config.toml
train_examples = 26041
noise_aug = 0.002
text_encoder_causal = true
text_encoder_norm_position = "pre"
text_encoder_parallel_block = false
max_precond_dim = 1024
one_sided = true
adamw_lr_other_params = 0.0022
max_grad_norm = 1.0
weight_decay = 0.2
adamw_weight_decay_other_params = 0
Rows from block 2 of the text encoder, named by matrix and row number. Rows with one number belong to one neuron. Each number is 128 + 32 x the weight over its row's rms, rounded and kept within 0 to 255. All counts start at 0. Numbers have three digits each. After the name is the row's rms in percent of the matrix's.
# fc1: MLP up (text_encoder.blocks.2.mlp.fc1.weight, 512x128), inputs 0-127
# fc2: MLP down (text_encoder.blocks.2.mlp.fc2.weight, 128x512, transposed), outputs 0-127
fc1.279 111:087098051132120135148114161118124177150159165124161162181163087098105130140148153118099107104125127165179084151175159155099131125171120152124185132086137096144171074098172087092108184135169127102157160115107096187100216140114146104111120095047087151142129174148100170142175167132123098148149119133071108090153164116124084121125152163100144116144165137139199192126152184131145157111129
fc2.279 105:110149192098100195117138177099105097068104166150115178118151150091114150120145166166064122118105114085099210206114132096121172086100178174099129156108088109118135126113178148139113141082108126188138105119163133140133069125160131127149144154087104144119121141102114154149113100146117136119196183114062169169105144099119077142149065132203139128086158126110117132095062135150103117119150
fc1.280 105:153187166175163110140143082076170134103121109203086141113119212091102126124159144122130114128164146105163126100070161154108142100089122139129099111123103097153166200137146184161163136084106166134155116126104093096103115104177193127096148093129160179136112077148156131107161076068201056107110142173174083189111116114122170101137124119131092165127146143173172137145146111125145117119122
fc2.280 103:136173102070094086116081166200169146181130112149133063158168121119126144149113142090127136118115108166120173156166094088154086064122110108103088089093196131122124114047196107151084190112154136123116132100118200121097127094117131153209177125152126101067123152095165120135096105103127107138099096143079126153113066134136083147102121163154131143116166126109200125125121131138108154104135
fc1.281 100:131110123117089093147146140087110135101155114158084156162132098141154100160136133120126091118094156148122104138146140167109122097169126188059165114056136141120090143107141116173105156101107186172174143112054131123130173213073108148119132087059166106144185125145124168136150112120088095157093140176117225089156155112105158170131110109116162109102092196140141107202147138111153160098135
fc2.281 097:150151099134150106114118156120068108130080148180159175150104094144167144157133173161138141090171114164155076114134200130130129145149162137197091146177117070169135134099125184160160130177149106154169083127140094102098144135105079107084117133125149105088086145120104141108139142096127071131134076137168104210124095168120113123108150043161094161094100131114212132105065102152105131164155
fc1.282 097:164121063158147162139109154115142128151176083100147190132085177174104137096102128136183113086103079087101151143195133140116133097149150135197119097113151120095121087177125104120161170129150144135103166131119072128104095114125166075139120179115164189129079109150130134129129141135125131111067122127189120148093094094188120158112102099216132180127098135158104102173191092130120182144067
fc2.282 086:114115106172133133122129152087168089180132138148093125119173047129144131062077138111124090107120172141114172127079108089110106173117104135108136067126116109155093131127072137107157159092075128090122093128131140109138152157101095190127120101130111063120118154173124097160100132044113123159056132163140078146136147118167113124165164146119157195222148100099167172166132121183150098086120
fc1.283 100:167182155162152103100162150141129171133168172106136140092114161145126132056110121129140109156116175137153141114114103170164152089183174173100116184076175107101131172099154090143088162138087164184138152167102128154119094039166136116142039122141109133103132171157138112110131150163127068125088153192128115204165158106091157205104086089156121111128113107143116141124166138139132102141142
fc2.283 101:084124144193139108132133135151189115171065103099136138169120144163161106197114111119095106131116109155159148167118156113156153153118125155156168128130091085160070113114175093137107106145094162129152131201191124143129196146071135147111115148141152124136122117208144114147125144105099142106130151107122082100110242173134149102131171196116124127093161133123175162109179210091106141143130
fc1.284 095:159072116125115154152068143131154069126152117169132136155121106149126117124214129135160145056140076098148116102144135093149150090129133132171125084124076107103138091131069138149043125158096066074182154113158096094158151120150077163072072095126073141104143101087114162155120112166134097085067112141132079148120166152167163133128091111154132151090149146129104157174096188147147149170140
fc2.284 108:105103140172111103142133106108161184121119161100109177142098145048086161167146137122121130175121118074175144133122127101131087131076151166196098146144148164138186146121123119058142092194168121144112118163140114089137139140134192167142075124103122110159146133149142127168146206150095135087140104125187127118153052114115204083185140147144146120122184067120062129150110129124098138168123
fc1.285 097:174174146179163087154105144163141135129122056117137181126077093096135164116151162136128128105166109118063084089166122131154104130119128133221094147155135111122092103074118181084143142156083169129131148212166107107139092136158097166125015139174136171117123139167144086114129111107115114105154081132128119139107141184149101159096088169143109159137050155116123129142155114113130155169145
fc2.285 104:085120137141125107086184155123140113070139084097105090129150143112122105115120102139129104197103099116152142133119099172075170143078048071092094142128101174088097150145138124178062094136143096153091148133107150171150153177107145169132132162066118147110150188120151167098120161105127183118174147142165067134132079177088167087177114124083147136185155098085082128111164126105078108150110
fc1.286 091:145184144123102118169096137098151103157162130175109119144059077111123089081154145143170149099113123079155108075207145120109090113093179143136173124160104098107128103148120164110104179160088101154108107155158134124135086107129116172113033095165139132097125122118149125129124102194119087143155116194124139152070157151174136081092134089170044142132128107123113201159137095143173139175131
fc2.286 093:148151065152109137061153148146157126143098077085044086176155113115139140137045122127124103186110144119161087125100127110088102135059088060140089061069131204149119130179146084127093079117136137143079111102145074101089138127133154152142134115095127145184140142083154111115167165154089102124172121136110139156132095096145151136187148111103128113133132096075091157111152084113101132116101
fc1.287 096:120122125088134188101101117144094190098140110152100165152073167030139114152112105176104147153197096174081106124137134161164151142142135088151154101120070126140123128131105112159157140159150049112128141169110111145130109128134212137141134161138151195132101118100149139137164146174163125118127070137122150101163152095115090040084093163086125062138129118167153100109143127190145135186121
fc2.287 105:113085153103135131084124152160093139166188069134089089121141097144141186118113111157123072134114170159150092112102167101095099099143111131087188066064149119118096149213129092137098164112145169134145147107088116142169159158135133129100141132128156163175126178123084126063079119104153073142035122144123100166129157126135092157109106137141087114179116153101170130130120156118178154090052
fc1.288 093:138179083088135115090156122116160209149145089115075103080077140153075127152180147080109135126181126127138152138136166169120109091107115066168117138177086113182092167093125089127123190092138138145113090114085139137095194098154156105102140090124088181153088152113121150133085094099155150191160149133165184147162082052139109128124146092139149115140117155124143159098138137156093197149113
fc2.288 087:128138083146107163137117186167134045169141089195157106137121123163138144112107105090122113142157120132166153127152103095157130056174126172066095079133166096121118143129138133102154156081100167150073172132146160149129092137148068144176081134165141147143130097179125080129112179117138122088133091157096166064100127133150076174118114180137181154158134128140151134176124151125161112031090
fc1.289 118:132104155127195120132087105106161185116087088117114115135101119145166157183138161081115089136134159135149098148125156087095074128131141167146141106106158116137126105095090150170129127107138157171114198168141150072087113086145094078113078096117116153141160119120141124085052129174118085178155090093125106146132130191092150129031149147172144113157097107095108153152147214081178111159102
fc2.289 125:172121115153147162115189143105150096138158098131065107130125126098120163112137102148140092151063127109153140128097156151085155079105143102219097151089072177134117156108136138111077113126168116187050129096131142102058139179191138139130130168118154158134079164103127101147169167119116196100181140140144149161092140161135119179163130081086125159130121127073087108079167103102136079104091